config.yaml
model: "image captioner"
dataset: "rendered rooms with furniture"
train_examples: 72500
image_size: 48
crop_scale_min: 1
horizontal_flip: false
rotation_deg: 10
color_jitter: 0.2
tokenizer: "word"
vocab_size: 42
encoder_arch: "inception"
encoder_norm: "batchnorm"
encoder_activation: "relu"
encoder_depths: [3, 6, 6]
encoder_kernel_size: 3
encoder_stem: "deep"
encoder_widths: [96, 144, 208]
fusion: "cross_attention"
decoder_width: 384
decoder_layers: 6
decoder_norm: "layernorm"
decoder_norm_position: "pre"
decoder_activation: "quick_gelu"
decoder_mlp_ratio: 3
decoder_head_dim: 32
decoder_fused_qkv: true
decoder_bias: "all"
decoder_qk_norm: false
decoder_layer_scale_init: 0.1
decoder_parallel_block: false
decoder_inner_norm: false
decoder_drop_path: 0.1
decoder_positions: "learned"
decoder_cross_attention_every: 1
decoder_tie_embeddings: true
init: "trunc_normal_002"
residual_init: "scaled_by_depth"
optimizer: "soap"
beta2: 0.99
lr: 0.0023
beta1: 0.95
shampoo_beta: 0.99
eps: 1e-08
precondition_frequency: 25
max_precond_dim: 1536
one_sided: false
adamw_lr_other_params: 0.0019
grad_clip: 0.5
ema_decay: 0.995
steps: 9600
batch_size: 256
epochs: 33.9
lr_schedule: "cosine"
final_lr_fraction: 0.1
warmup_steps: 960
weight_decay: 0.1
adamw_weight_decay_other_params: 0.01
Rows from block 2 of the text decoder, named by matrix and row number. Rows with one number belong to one attention dimension. Each number is 200 + 30 x the weight over its row's rms, rounded and kept within 0 to 999. All counts start at 0. After the name is the row's rms in percent of the matrix's.
# v: attention query, key and value (stacked) (decoder.blocks.2.attn.qkv.weight, 1152x384, the v third), inputs 0-63
# proj: attention output (decoder.blocks.2.attn.proj.weight, 384x384, transposed), outputs 0-63
v.71,084,233,199,211,213,197,207,193,177,185,165,151,211,225,206,156,236,168,195,239,194,241,186,181,230,188,184,239,212,212,205,203,224,170,166,230,176,215,191,158,210,205,201,236,251,187,157,183,200,158,215,217,196,201,188,224,187,153,246,212,241,175,155,190,196
proj.71,088,194,183,183,189,185,193,291,201,199,180,236,190,174,284,188,197,210,159,173,243,197,221,220,246,189,132,223,158,246,216,208,185,201,246,210,204,211,202,222,215,187,188,198,228,235,185,274,172,161,184,204,189,245,203,185,207,201,200,243,220,236,191,210,196
v.72,092,233,198,140,236,177,193,211,217,214,138,160,248,227,198,167,222,245,249,249,227,246,153,165,245,223,146,232,230,158,177,172,228,189,170,208,180,176,169,213,212,242,141,204,219,223,176,246,198,192,221,193,221,182,213,249,169,205,221,193,213,186,195,219,202
proj.72,095,234,269,171,226,165,176,228,189,208,184,201,211,180,226,225,233,310,220,160,242,162,244,228,234,214,219,214,179,226,218,235,173,230,186,183,223,248,204,208,231,206,219,204,208,211,165,184,169,234,203,208,213,221,210,221,271,186,206,175,178,205,199,209,197
v.73,085,160,259,236,203,216,183,170,221,244,169,185,212,264,263,214,208,159,198,158,211,211,234,182,219,210,206,242,223,166,181,178,184,244,231,178,229,204,164,190,206,194,223,224,207,198,212,179,190,191,154,191,165,210,164,183,190,180,253,161,157,212,169,207,170
proj.73,096,221,248,207,133,237,183,270,146,204,239,124,184,194,153,197,254,219,204,173,212,211,210,158,149,205,191,235,188,252,206,221,140,151,202,216,242,232,192,185,205,211,194,194,213,219,218,226,184,225,182,228,203,228,207,231,219,209,250,197,193,191,202,209,241
v.74,096,236,260,196,219,178,196,204,149,202,137,201,197,228,212,190,236,180,165,144,220,234,218,167,242,185,190,200,166,232,195,207,161,176,239,185,200,166,218,229,199,162,213,214,167,182,216,193,215,187,223,228,217,215,157,191,190,178,193,187,239,200,264,205,183
proj.74,093,205,197,119,102,230,191,150,187,182,191,172,225,188,209,150,212,164,223,214,198,151,206,233,212,177,238,225,236,212,201,100,205,198,187,179,199,192,198,161,200,154,165,196,212,209,196,205,176,202,158,168,127,178,179,197,185,194,231,215,198,142,147,186,240
v.75,088,279,223,225,227,178,172,225,242,183,221,192,222,179,270,202,257,249,238,237,186,190,239,222,206,242,196,193,223,232,212,196,189,204,237,205,197,175,210,263,228,227,143,238,220,185,223,219,188,174,197,168,175,188,219,149,181,170,201,228,191,257,221,231,213
proj.75,094,128,202,192,221,245,173,222,202,157,146,214,164,203,136,230,175,151,212,194,245,193,199,203,228,185,191,178,172,183,190,151,199,198,230,182,183,178,209,220,253,215,198,222,241,182,106,217,183,225,227,204,152,177,174,219,197,194,223,235,216,157,150,188,231
v.76,090,254,181,233,171,251,211,217,219,203,207,189,171,264,208,239,229,195,231,219,195,163,173,212,206,219,187,204,175,221,144,177,194,165,168,215,200,101,161,186,229,181,199,219,236,205,238,170,214,231,227,155,195,226,145,199,164,216,246,170,191,262,172,251,225
proj.76,095,166,224,235,248,287,234,202,238,154,197,197,223,202,186,163,111,214,241,187,233,203,186,245,204,154,196,224,164,217,194,208,176,191,162,186,204,202,149,213,178,255,246,226,158,210,193,183,187,220,226,217,210,195,223,182,208,192,210,189,236,190,241,171,164
v.77,089,201,196,166,188,185,224,219,190,167,243,230,164,197,191,177,203,204,252,254,185,244,224,227,209,164,139,199,202,216,199,240,192,227,202,300,197,215,209,178,214,226,182,213,203,199,174,248,204,156,187,227,232,224,165,217,195,170,137,220,200,176,201,216,210
proj.77,093,190,235,207,188,219,171,159,217,203,192,183,223,227,213,238,178,197,180,207,196,146,176,182,198,254,200,239,181,206,254,177,267,173,208,150,226,183,177,183,180,187,185,198,181,180,224,205,226,248,213,153,169,174,206,168,222,258,237,177,149,169,193,213,166
v.78,096,168,166,201,171,241,182,231,170,202,182,201,142,242,209,203,224,192,185,183,206,204,231,160,167,245,221,223,195,190,184,150,224,222,214,218,202,209,200,196,233,194,239,162,235,231,178,217,144,196,135,195,268,197,206,220,197,221,236,170,187,204,218,214,216
proj.78,096,214,287,222,194,216,246,203,213,176,182,197,203,178,215,259,185,251,171,179,212,214,188,183,221,184,182,205,170,211,178,238,210,166,173,207,215,240,210,187,212,205,151,183,227,259,243,236,195,199,190,228,191,234,193,194,221,184,202,197,187,239,216,210,196
v.79,086,177,198,170,213,193,284,222,169,166,213,235,203,194,177,226,253,196,219,189,191,213,190,218,196,270,185,206,204,176,209,176,196,195,261,189,250,249,221,187,265,158,223,199,174,178,212,199,132,241,213,227,240,203,199,154,202,186,209,241,203,218,193,270,216
proj.79,095,185,223,225,179,173,210,194,189,153,153,184,239,221,189,218,209,186,153,174,184,184,201,218,274,222,186,256,253,214,235,243,224,154,211,176,210,170,166,223,247,206,202,195,217,237,216,236,175,161,181,211,205,238,240,232,197,226,202,174,230,204,215,157,243
v.80,082,235,203,210,159,160,205,186,184,201,167,192,212,184,238,227,239,224,175,148,188,199,203,268,165,188,177,227,244,216,257,191,170,172,189,192,157,158,176,269,204,248,201,208,180,205,202,209,132,224,225,211,232,213,162,211,184,212,214,196,248,195,177,225,173
proj.80,085,200,183,199,182,218,166,140,213,204,240,211,202,208,146,190,257,213,223,235,188,178,224,215,247,218,172,171,186,187,160,231,181,142,135,243,160,204,210,176,197,222,193,254,201,191,236,158,200,173,185,232,171,206,220,199,169,186,217,172,259,133,183,199,196
v.81,087,167,166,205,170,166,262,199,202,214,212,201,200,194,250,181,170,195,208,218,210,204,193,141,160,187,207,213,177,205,194,214,228,227,146,203,214,222,239,211,226,255,197,231,173,161,157,203,178,200,190,238,201,141,168,193,208,194,177,225,239,160,188,222,213
proj.81,098,202,221,216,213,200,186,262,199,224,187,213,170,229,202,214,167,187,204,193,214,172,187,179,212,256,225,211,166,224,215,221,158,165,185,238,246,159,139,177,179,221,207,244,178,182,191,217,258,149,195,165,196,165,204,203,178,203,247,190,215,202,163,226,210
v.82,091,151,177,181,209,225,238,245,215,265,225,190,254,196,256,160,213,200,172,203,230,174,167,185,194,198,164,198,204,240,240,201,199,184,197,186,213,199,222,187,285,194,223,210,201,224,157,197,191,120,177,204,213,201,195,243,202,189,189,190,184,222,193,167,177
proj.82,096,246,165,205,206,161,215,233,214,170,183,231,166,152,160,167,247,166,230,203,147,204,220,153,198,188,245,135,187,183,194,223,183,235,159,199,212,199,269,173,233,171,195,173,205,200,222,226,196,125,204,192,120,163,182,198,177,219,209,233,211,184,202,151,230
v.83,089,228,221,191,193,220,195,241,167,167,208,159,165,201,223,159,174,143,184,189,145,198,236,195,179,217,222,156,144,219,242,248,202,211,227,208,204,227,163,233,190,141,197,241,208,194,152,201,180,167,208,195,224,231,180,275,193,196,227,149,169,207,172,174,192
proj.83,094,264,221,221,222,201,196,143,212,203,168,250,211,176,212,250,220,214,195,190,206,191,242,199,151,224,242,212,222,174,156,210,217,220,211,201,218,164,185,185,252,239,187,252,158,152,267,191,199,235,226,207,254,176,220,159,262,182,139,179,277,201,196,162,231
v.84,092,167,195,153,154,217,216,230,178,136,269,184,146,169,193,274,176,201,228,204,198,227,180,193,240,157,184,160,162,223,199,239,197,155,229,214,145,179,229,219,233,205,135,119,199,191,219,252,228,249,216,237,250,173,193,203,215,224,179,180,240,205,216,159,249
proj.84,096,181,210,267,260,205,195,163,234,181,203,208,182,205,260,200,227,249,183,176,236,194,230,170,169,199,244,162,233,172,176,140,232,270,196,137,189,216,160,203,221,183,184,199,223,167,218,183,205,196,140,162,238,217,167,169,176,241,178,172,220,253,206,264,185
v.85,087,183,158,189,207,195,214,236,211,217,226,243,234,183,130,203,192,185,216,188,227,204,165,182,214,219,209,192,177,138,178,229,265,229,208,262,187,227,257,205,173,181,185,174,213,179,182,153,190,171,226,179,163,237,222,200,213,222,136,162,172,204,220,220,191
proj.85,096,207,212,186,222,164,186,189,227,197,200,230,192,206,242,234,184,190,145,222,213,190,143,197,166,183,202,187,185,209,218,203,200,205,200,182,230,162,197,192,204,205,107,156,192,196,213,233,212,207,223,120,184,238,237,211,138,160,206,240,144,242,243,197,197
v.86,088,169,229,205,215,220,249,200,224,185,196,237,187,226,144,232,240,213,169,208,265,193,151,231,227,218,213,242,181,197,182,220,187,247,229,222,208,213,212,202,175,242,209,231,248,222,159,168,202,187,183,160,223,210,217,151,222,177,242,169,187,287,143,225,222
proj.86,094,185,191,205,205,174,210,207,168,195,203,186,196,163,254,180,191,178,181,155,182,150,136,208,246,214,216,188,176,212,192,177,220,212,199,198,252,225,185,151,161,203,250,219,168,165,233,220,154,202,229,180,184,165,186,177,192,121,270,251,192,200,209,163,204
v.87,089,175,174,197,196,189,241,202,244,201,168,171,204,180,229,187,124,205,174,176,201,233,265,208,175,159,162,245,164,140,169,177,258,215,152,175,153,189,221,193,210,185,209,200,214,242,180,238,233,179,224,197,177,184,189,195,189,203,215,167,161,191,220,223,217
proj.87,089,170,245,184,138,237,207,198,232,178,201,211,222,230,159,218,211,178,172,216,228,197,150,190,175,151,236,197,210,204,209,210,186,252,211,245,173,228,178,229,203,209,274,161,193,190,224,102,182,231,167,171,163,181,194,234,151,182,176,209,188,214,181,232,210
v.88,085,209,193,196,157,265,176,185,187,172,227,187,211,238,191,160,206,202,168,204,215,251,120,207,209,204,250,218,213,105,216,172,173,224,210,186,206,214,187,174,230,198,219,226,181,216,182,166,258,225,185,169,209,212,198,167,212,197,191,211,228,158,163,254,196
proj.88,091,163,231,222,180,219,217,179,123,199,191,195,226,230,225,248,187,272,217,143,222,228,161,186,215,204,237,217,184,210,194,233,208,184,241,191,212,169,252,197,168,189,233,204,225,234,225,233,231,245,251,187,178,232,187,232,234,176,154,155,214,229,198,173,192
v.89,086,176,213,189,219,226,188,166,216,229,180,225,257,204,189,201,264,167,187,164,228,188,220,209,259,227,176,221,199,151,223,161,202,173,196,199,194,176,187,188,229,210,215,209,220,231,210,264,168,158,215,155,253,190,135,225,219,152,205,173,261,182,220,126,185
proj.89,094,183,172,198,218,195,231,216,187,182,207,202,170,174,234,187,125,260,202,239,217,198,202,246,173,223,197,209,206,169,182,205,202,193,182,202,212,223,188,200,216,148,194,194,217,222,155,187,244,154,166,222,177,190,223,246,227,210,284,210,184,218,194,134,172
v.90,081,196,141,172,206,162,244,240,150,188,164,152,161,217,184,204,197,169,168,184,208,219,225,216,227,149,233,208,229,223,257,251,226,254,232,192,207,148,206,132,207,168,197,186,189,229,210,203,210,178,154,175,243,227,192,224,185,161,161,191,185,178,200,153,165
proj.90,087,183,248,220,211,187,259,227,154,230,212,271,223,205,250,227,208,262,213,169,181,125,214,179,168,244,205,214,191,188,211,222,175,210,193,160,222,188,193,237,182,198,188,172,213,228,172,233,238,275,190,205,173,220,153,241,234,172,171,196,232,189,174,165,204
v.91,090,149,256,199,161,179,182,214,185,181,125,165,197,180,152,248,168,214,219,212,216,197,216,192,201,177,190,232,225,188,194,211,214,229,291,190,161,197,197,194,199,175,228,179,217,202,239,217,209,244,198,198,138,235,219,211,176,251,217,263,216,215,219,188,219
proj.91,098,225,188,211,203,181,177,123,204,177,201,186,193,220,244,260,287,188,193,184,199,249,139,207,205,158,177,228,218,219,220,235,207,142,194,190,198,188,240,178,249,208,199,243,169,195,163,241,199,209,158,186,171,185,206,165,233,281,197,194,220,174,178,227,214
v.92,091,211,200,172,199,237,182,190,234,198,186,161,206,233,173,224,141,184,196,177,169,184,193,173,164,230,159,179,152,295,148,221,221,267,236,228,204,184,177,253,226,131,147,134,216,223,229,151,236,202,172,146,193,212,221,194,226,235,229,214,222,206,207,191,234
proj.92,095,227,233,273,256,143,165,215,145,229,197,210,199,193,238,171,152,265,225,203,185,195,175,198,166,156,269,168,235,196,214,211,206,240,194,197,173,188,129,204,236,178,156,217,168,241,233,223,207,226,177,220,227,177,183,152,228,215,182,205,151,162,184,158,139
v.93,085,190,264,162,224,189,256,139,181,218,204,219,176,157,235,188,195,223,181,190,201,248,201,186,146,231,205,210,196,156,158,204,212,216,229,232,145,190,227,254,229,229,205,226,179,204,162,189,209,172,216,165,221,143,209,277,203,277,209,177,202,142,195,218,194
proj.93,092,193,221,234,172,223,189,232,188,181,175,148,229,198,178,210,222,170,144,186,177,232,237,163,186,175,174,192,235,228,225,169,190,193,191,179,251,181,175,191,169,219,183,256,257,187,235,243,231,242,175,213,189,216,181,215,217,184,211,179,159,198,162,233,254
v.94,087,220,215,268,219,229,196,157,250,227,187,163,198,224,219,189,190,237,110,200,167,201,215,184,165,158,193,198,157,159,208,235,187,209,177,195,199,228,201,252,148,220,192,220,198,217,238,200,212,216,208,178,204,189,201,192,199,249,198,168,190,215,159,204,203
proj.94,096,215,240,166,216,211,183,208,237,220,228,196,162,253,168,227,202,169,200,244,178,238,198,216,187,195,226,238,224,235,235,147,202,232,138,219,216,255,196,202,136,204,176,167,273,230,158,187,172,244,240,235,156,212,168,198,232,112,198,197,192,204,236,210,239
v.95,084,219,181,215,213,202,192,184,148,199,156,218,196,232,195,185,186,203,197,172,156,186,193,141,177,182,219,210,204,227,193,194,225,233,200,196,240,209,197,202,180,132,234,192,188,219,237,142,193,198,159,196,192,205,193,244,223,114,159,223,226,183,169,238,173
proj.95,089,165,174,223,162,287,202,212,206,208,175,232,221,191,167,180,199,162,196,170,228,168,223,226,220,211,235,191,175,200,268,235,245,143,211,176,216,128,218,204,191,231,172,162,177,158,233,185,170,169,178,244,173,192,193,200,216,265,225,200,228,225,213,146,192
v.96,105,226,204,191,228,213,242,218,174,233,235,155,201,189,171,190,205,183,202,189,172,158,196,229,152,165,158,233,218,190,206,192,256,182,196,170,162,188,192,207,204,211,161,162,201,165,156,190,142,195,215,160,173,148,146,194,193,224,211,236,201,187,143,249,207
proj.96,112,216,180,239,173,186,145,241,204,230,228,178,223,169,204,173,172,213,214,229,213,223,133,243,243,222,201,195,183,177,214,208,191,204,191,227,168,185,219,215,221,172,224,221,134,219,225,232,245,141,196,201,248,234,173,143,170,119,181,241,186,186,204,173,181
v.97,111,201,222,190,177,201,249,223,195,178,205,202,196,194,184,155,209,215,204,202,244,228,163,173,184,184,181,182,192,155,229,207,195,222,216,210,184,173,194,188,199,183,171,213,226,282,214,180,237,221,196,228,148,214,192,155,241,185,196,217,176,182,181,182,177
proj.97,105,243,191,221,157,197,176,191,136,170,226,232,205,244,227,263,178,209,188,232,175,116,205,185,252,179,189,198,219,229,176,170,224,219,184,186,234,129,169,167,175,172,229,197,193,207,248,182,189,129,220,203,165,182,227,174,234,177,233,254,223,235,195,224,188
v.98,096,223,188,232,214,186,243,154,165,285,235,185,213,223,214,212,250,187,264,209,227,240,196,193,222,148,198,171,183,215,191,225,168,195,154,186,196,190,169,233,241,182,178,206,203,155,218,189,188,192,221,218,174,251,222,185,219,175,269,234,180,166,223,247,171
proj.98,100,180,212,206,131,199,218,206,141,211,177,219,199,192,237,152,164,213,144,186,184,182,168,143,209,214,206,209,199,189,204,219,159,197,208,153,232,236,244,145,130,219,236,178,180,216,218,166,194,132,204,147,238,182,192,196,280,264,169,215,215,194,203,211,171
v.99,108,147,176,234,163,221,152,176,200,248,192,181,195,198,210,156,190,182,172,187,202,201,215,214,235,202,229,254,188,178,226,193,236,255,210,205,161,190,213,122,228,152,174,158,177,188,212,168,223,187,192,164,200,174,199,184,229,213,201,241,150,178,191,163,227
proj.99,107,204,136,124,193,205,197,212,212,156,216,236,213,197,250,171,190,204,250,202,218,199,231,244,181,184,242,148,197,170,187,217,195,172,257,191,234,191,224,223,170,163,180,179,227,214,238,230,154,202,184,210,212,143,184,194,159,195,159,232,181,241,231,167,232
v.100,104,192,232,227,267,203,202,231,191,187,238,192,233,187,193,287,190,180,185,132,181,125,207,123,204,207,191,205,202,199,175,233,169,182,202,189,193,196,248,190,202,182,155,225,223,212,197,187,190,218,225,224,176,170,208,225,218,180,216,226,227,255,188,193,188
proj.100,105,209,161,207,157,172,146,239,226,176,186,199,186,167,217,192,190,189,217,255,226,235,184,207,187,205,207,266,177,219,208,200,218,198,181,201,198,207,205,250,189,181,268,199,154,155,213,213,218,217,140,167,253,234,164,260,238,204,194,177,254,204,193,101,195
v.101,095,185,173,264,202,255,200,198,212,225,178,226,173,180,224,179,206,214,145,207,205,223,154,152,134,200,219,178,245,147,242,243,185,199,239,213,174,214,271,197,227,217,179,194,177,238,219,165,235,207,252,164,184,195,173,170,228,210,156,175,222,243,170,210,178
proj.101,095,199,217,200,208,265,237,226,209,159,244,174,187,127,220,243,213,221,255,179,219,152,175,231,187,171,207,204,173,171,207,203,182,185,229,232,179,222,146,185,198,214,205,170,216,227,197,205,208,190,177,229,204,218,169,215,172,172,208,221,179,230,262,169,133
v.102,103,227,207,240,214,200,207,209,213,242,180,243,182,175,183,152,162,178,225,207,202,204,191,169,175,199,197,245,182,210,231,189,226,237,189,188,233,186,150,244,150,183,190,186,180,161,199,151,185,261,232,228,215,232,173,198,192,215,178,233,188,204,216,217,183
proj.102,107,139,259,215,213,191,196,216,240,212,226,177,148,260,259,202,212,288,217,213,238,166,210,201,146,200,225,221,196,231,200,171,205,161,257,215,254,188,220,208,268,227,197,152,246,227,170,209,175,273,254,160,245,180,197,244,183,216,192,154,284,193,207,169,210
v.103,111,213,217,202,211,180,196,185,155,193,192,176,230,179,172,197,175,129,212,198,124,174,181,204,248,260,199,196,158,178,218,204,191,217,184,196,194,261,163,183,260,189,181,180,206,194,186,208,185,226,272,165,193,251,221,210,167,195,189,142,201,167,154,178,167
proj.103,105,216,176,165,226,185,245,201,205,193,231,214,218,169,188,176,216,199,168,154,166,157,234,200,222,217,201,176,243,158,160,208,220,165,176,223,164,159,253,172,234,208,221,207,224,206,234,145,162,203,146,207,184,227,162,192,202,200,202,178,181,195,201,276,225
v.104,104,198,207,179,176,160,216,219,237,252,237,243,196,187,238,249,224,209,174,149,181,251,212,278,126,192,211,228,177,201,224,199,197,224,206,251,190,228,210,194,145,194,183,220,214,214,235,183,205,185,129,240,174,184,193,174,217,191,161,213,225,197,279,175,201
proj.104,103,185,250,240,170,168,186,201,247,189,206,206,200,224,215,217,202,217,266,243,184,196,184,253,219,260,197,222,239,214,200,233,177,191,204,213,191,190,130,199,223,169,118,165,191,184,173,207,176,198,211,179,181,224,244,232,179,185,200,190,281,184,167,192,163
v.105,104,208,227,216,175,230,219,164,238,189,121,170,191,240,190,155,239,213,202,173,224,145,211,189,184,270,232,232,233,178,225,210,234,149,192,196,274,160,184,239,180,200,236,176,220,200,195,175,305,198,187,190,230,181,253,210,158,211,233,177,214,212,233,247,176
proj.105,100,178,174,238,261,197,193,167,144,221,229,203,210,164,192,222,256,224,215,190,220,209,235,151,217,256,196,174,226,212,207,177,225,234,199,216,222,188,168,186,216,238,183,209,227,202,220,228,147,192,202,221,216,204,206,174,164,205,200,195,168,205,116,164,120
v.106,097,211,210,188,198,210,217,149,235,257,214,162,192,216,177,196,225,147,208,180,214,197,223,218,179,200,176,181,158,193,202,195,183,133,243,186,233,228,161,216,166,192,213,217,209,193,191,156,207,207,271,241,236,166,196,197,216,229,139,194,206,175,203,183,191
proj.106,098,195,218,207,143,217,144,230,214,179,227,185,172,235,158,229,167,186,194,201,164,236,224,215,168,185,237,242,241,197,184,220,219,223,262,235,126,162,201,175,241,221,224,248,199,184,192,172,201,169,184,148,180,215,178,251,187,194,192,225,190,181,219,179,204
v.107,109,177,244,216,225,202,222,207,215,218,181,236,242,184,217,243,182,192,186,217,164,202,219,194,211,234,176,187,190,270,219,244,254,234,172,171,240,163,197,169,179,176,207,219,192,217,210,241,206,219,176,167,152,214,207,161,209,234,222,184,193,171,219,251,173
proj.107,106,220,189,74,163,185,197,202,201,237,205,212,167,226,178,169,205,244,206,198,194,155,182,202,202,224,179,210,265,222,215,160,209,213,202,235,236,174,210,199,214,239,205,156,136,263,202,139,192,246,176,200,192,158,228,192,205,187,197,240,172,160,148,176,201
v.108,110,209,149,234,240,178,241,217,186,182,239,203,235,241,259,173,192,183,176,241,157,201,143,165,224,138,127,170,227,175,180,182,189,177,200,193,248,184,194,208,202,187,178,180,199,267,194,218,219,215,222,243,220,193,195,198,179,224,211,232,169,224,226,229,172
proj.108,109,180,223,168,164,215,227,194,147,185,162,217,181,216,146,200,238,225,187,182,201,216,210,174,197,217,209,231,230,211,220,201,202,200,186,253,196,199,203,251,196,212,191,206,259,185,217,158,143,189,213,150,221,156,223,198,171,210,156,190,192,202,199,162,156
v.109,104,214,199,193,237,258,214,230,201,254,185,215,180,208,212,235,206,228,190,245,167,176,197,234,205,217,215,219,161,223,255,210,262,157,188,160,177,191,191,152,203,224,187,177,188,237,224,194,158,219,171,151,217,215,152,201,174,161,219,149,162,188,203,211,184
proj.109,103,165,193,173,187,244,181,162,203,170,189,192,139,207,228,200,174,181,164,180,175,186,163,206,229,207,202,201,198,181,185,197,221,202,202,161,225,186,176,173,199,150,212,212,223,174,170,204,232,190,216,201,236,219,166,207,189,206,199,262,232,243,183,265,199
v.110,111,251,159,223,221,201,263,180,138,189,222,187,219,242,205,224,206,154,172,209,147,199,218,161,236,183,134,210,165,185,192,163,200,225,198,157,176,222,165,196,172,185,201,208,225,211,188,242,209,236,212,186,230,264,160,207,169,192,235,230,192,203,141,219,239
proj.110,108,246,192,164,222,170,209,260,254,188,169,156,209,165,226,183,251,193,219,206,233,186,239,210,176,269,172,188,246,213,168,180,178,208,181,214,194,145,230,183,184,216,157,179,187,202,240,181,151,199,156,224,197,200,214,171,213,216,141,172,206,188,261,231,197
v.111,109,201,223,265,273,182,208,172,188,180,187,170,212,224,214,175,224,130,220,220,178,212,211,214,189,215,214,153,231,195,206,196,239,220,197,181,179,195,212,260,193,132,232,218,219,229,204,214,168,223,200,175,181,232,219,210,121,199,194,172,207,202,199,178,249
proj.111,105,234,214,162,214,229,166,194,172,147,202,245,187,159,198,198,239,198,197,202,141,218,186,218,214,185,201,220,206,218,146,208,205,189,183,226,207,232,228,209,240,210,198,217,173,242,182,226,219,256,200,196,157,214,211,184,224,227,171,194,263,205,182,263,194
v.112,102,178,189,229,203,225,162,175,256,211,176,230,230,239,166,176,164,225,120,210,217,177,219,174,160,179,218,191,211,209,205,180,195,185,201,218,224,221,185,232,219,196,157,234,128,204,164,171,235,153,244,194,193,223,195,179,198,285,126,235,273,182,168,172,197
proj.112,104,236,201,216,186,161,197,171,166,216,206,201,169,200,228,161,213,187,218,219,195,196,204,253,194,199,231,196,167,227,248,198,192,178,184,154,255,225,190,201,192,238,198,200,223,168,257,222,173,194,225,245,243,135,199,156,194,196,223,190,120,173,189,242,211
v.113,104,176,211,204,177,175,231,201,227,227,189,193,246,243,154,216,167,149,187,206,235,123,213,158,179,285,234,240,199,195,172,207,198,203,189,158,213,237,241,195,186,178,235,245,142,245,190,185,190,216,224,206,198,155,256,134,209,187,238,183,180,217,168,226,171
proj.113,106,184,194,206,202,196,214,185,223,160,191,214,221,221,243,205,224,204,176,228,210,226,244,192,227,214,228,163,175,234,199,146,237,224,108,276,218,184,222,172,217,223,202,178,248,185,231,198,159,162,149,200,199,253,193,256,210,191,198,168,271,216,253,174,232
v.114,101,224,269,224,220,187,204,239,143,181,235,261,134,166,172,202,224,205,174,206,213,220,249,195,200,222,227,213,177,224,157,193,190,187,208,226,206,229,208,187,209,202,196,209,190,158,189,229,191,215,241,193,214,210,188,195,207,192,262,176,259,194,202,139,182
proj.114,107,226,207,207,208,178,203,241,158,204,243,208,208,223,146,188,198,214,200,198,220,211,187,231,216,208,197,220,266,212,221,215,223,224,212,182,240,204,197,213,127,131,168,211,178,187,173,238,220,155,202,226,212,218,170,185,233,230,155,233,225,194,166,211,213
v.115,107,172,175,199,209,216,209,249,172,201,238,169,165,235,176,238,151,203,179,195,186,190,235,196,162,158,126,207,196,167,206,181,225,246,203,212,228,204,173,222,212,199,243,228,142,174,162,229,219,182,137,157,186,178,208,131,200,190,174,171,210,195,208,213,246
proj.115,107,155,226,156,171,211,244,129,278,167,216,166,195,113,174,161,299,214,199,237,211,129,167,202,212,203,198,166,155,209,202,239,188,164,145,240,186,147,228,241,214,258,122,223,165,177,197,165,235,145,176,206,207,245,191,188,210,212,200,231,162,215,178,204,172
v.116,110,180,224,209,234,247,214,239,193,173,196,214,158,224,228,208,110,207,163,206,181,253,232,158,154,200,281,214,177,171,170,258,216,218,226,172,212,236,215,182,218,202,208,169,188,217,206,232,205,202,157,107,172,143,224,172,221,229,151,162,234,178,122,211,215
proj.116,110,212,147,175,177,207,231,169,187,183,227,191,183,179,149,207,267,177,231,209,220,189,218,194,152,237,239,248,224,169,189,178,197,135,223,212,209,219,193,188,206,230,167,209,200,221,198,219,193,219,222,230,180,194,192,194,215,186,238,183,185,159,225,180,207
v.117,096,181,209,231,176,184,173,228,202,175,239,208,181,212,176,171,220,222,257,172,215,228,182,220,175,201,247,213,252,157,202,238,211,215,195,193,203,171,178,206,199,184,196,181,161,170,207,207,167,239,209,199,217,195,195,192,215,209,221,206,187,162,223,221,188
proj.117,097,195,196,201,203,276,212,196,211,219,216,221,202,202,209,198,194,139,191,242,157,187,251,229,221,217,178,189,245,213,178,166,171,172,194,203,206,166,221,202,197,182,157,190,211,218,236,153,191,182,253,205,223,211,188,241,220,235,231,179,225,182,197,221,171
v.118,109,218,157,294,246,208,173,208,141,169,240,192,211,232,238,213,172,160,226,274,241,195,188,183,191,162,177,218,229,244,171,208,188,188,205,220,257,207,181,241,140,207,215,219,210,209,190,191,130,214,206,166,178,235,209,184,195,203,198,226,241,178,238,188,200
proj.118,109,209,302,157,131,195,241,162,234,194,197,195,174,222,175,166,192,201,238,209,184,213,161,213,169,196,208,177,268,228,211,197,203,210,192,169,179,196,236,206,236,222,154,165,192,285,172,205,233,179,170,210,259,217,191,261,213,220,179,215,129,196,182,180,166
v.119,103,174,195,210,193,173,196,196,223,254,246,226,126,218,229,211,222,192,218,191,219,193,160,189,202,195,206,234,179,186,219,213,218,218,177,225,221,175,175,223,216,179,231,185,205,176,158,202,232,201,214,257,218,190,222,199,186,206,194,177,217,184,209,190,154
proj.119,099,207,204,222,214,191,208,204,166,156,201,185,201,196,193,185,258,170,219,210,222,253,235,229,197,175,198,241,220,173,173,215,159,178,248,145,192,263,224,180,197,186,184,210,228,207,213,171,215,229,159,158,216,174,206,261,181,219,179,203,227,197,148,215,183
v.120,101,167,152,201,206,225,241,198,206,121,243,222,130,183,224,202,209,204,172,181,196,234,199,235,225,227,232,159,173,155,183,196,247,209,207,230,124,196,221,241,144,177,218,205,208,187,225,177,244,225,226,203,182,159,234,184,204,201,263,183,197,176,198,145,262
proj.120,102,193,157,183,178,163,170,236,226,227,160,201,231,179,176,188,224,155,239,256,237,163,228,155,198,194,241,234,219,183,233,201,215,197,192,253,230,262,203,195,214,223,146,204,180,155,183,214,226,268,235,234,203,201,199,200,171,189,219,145,171,221,145,245,225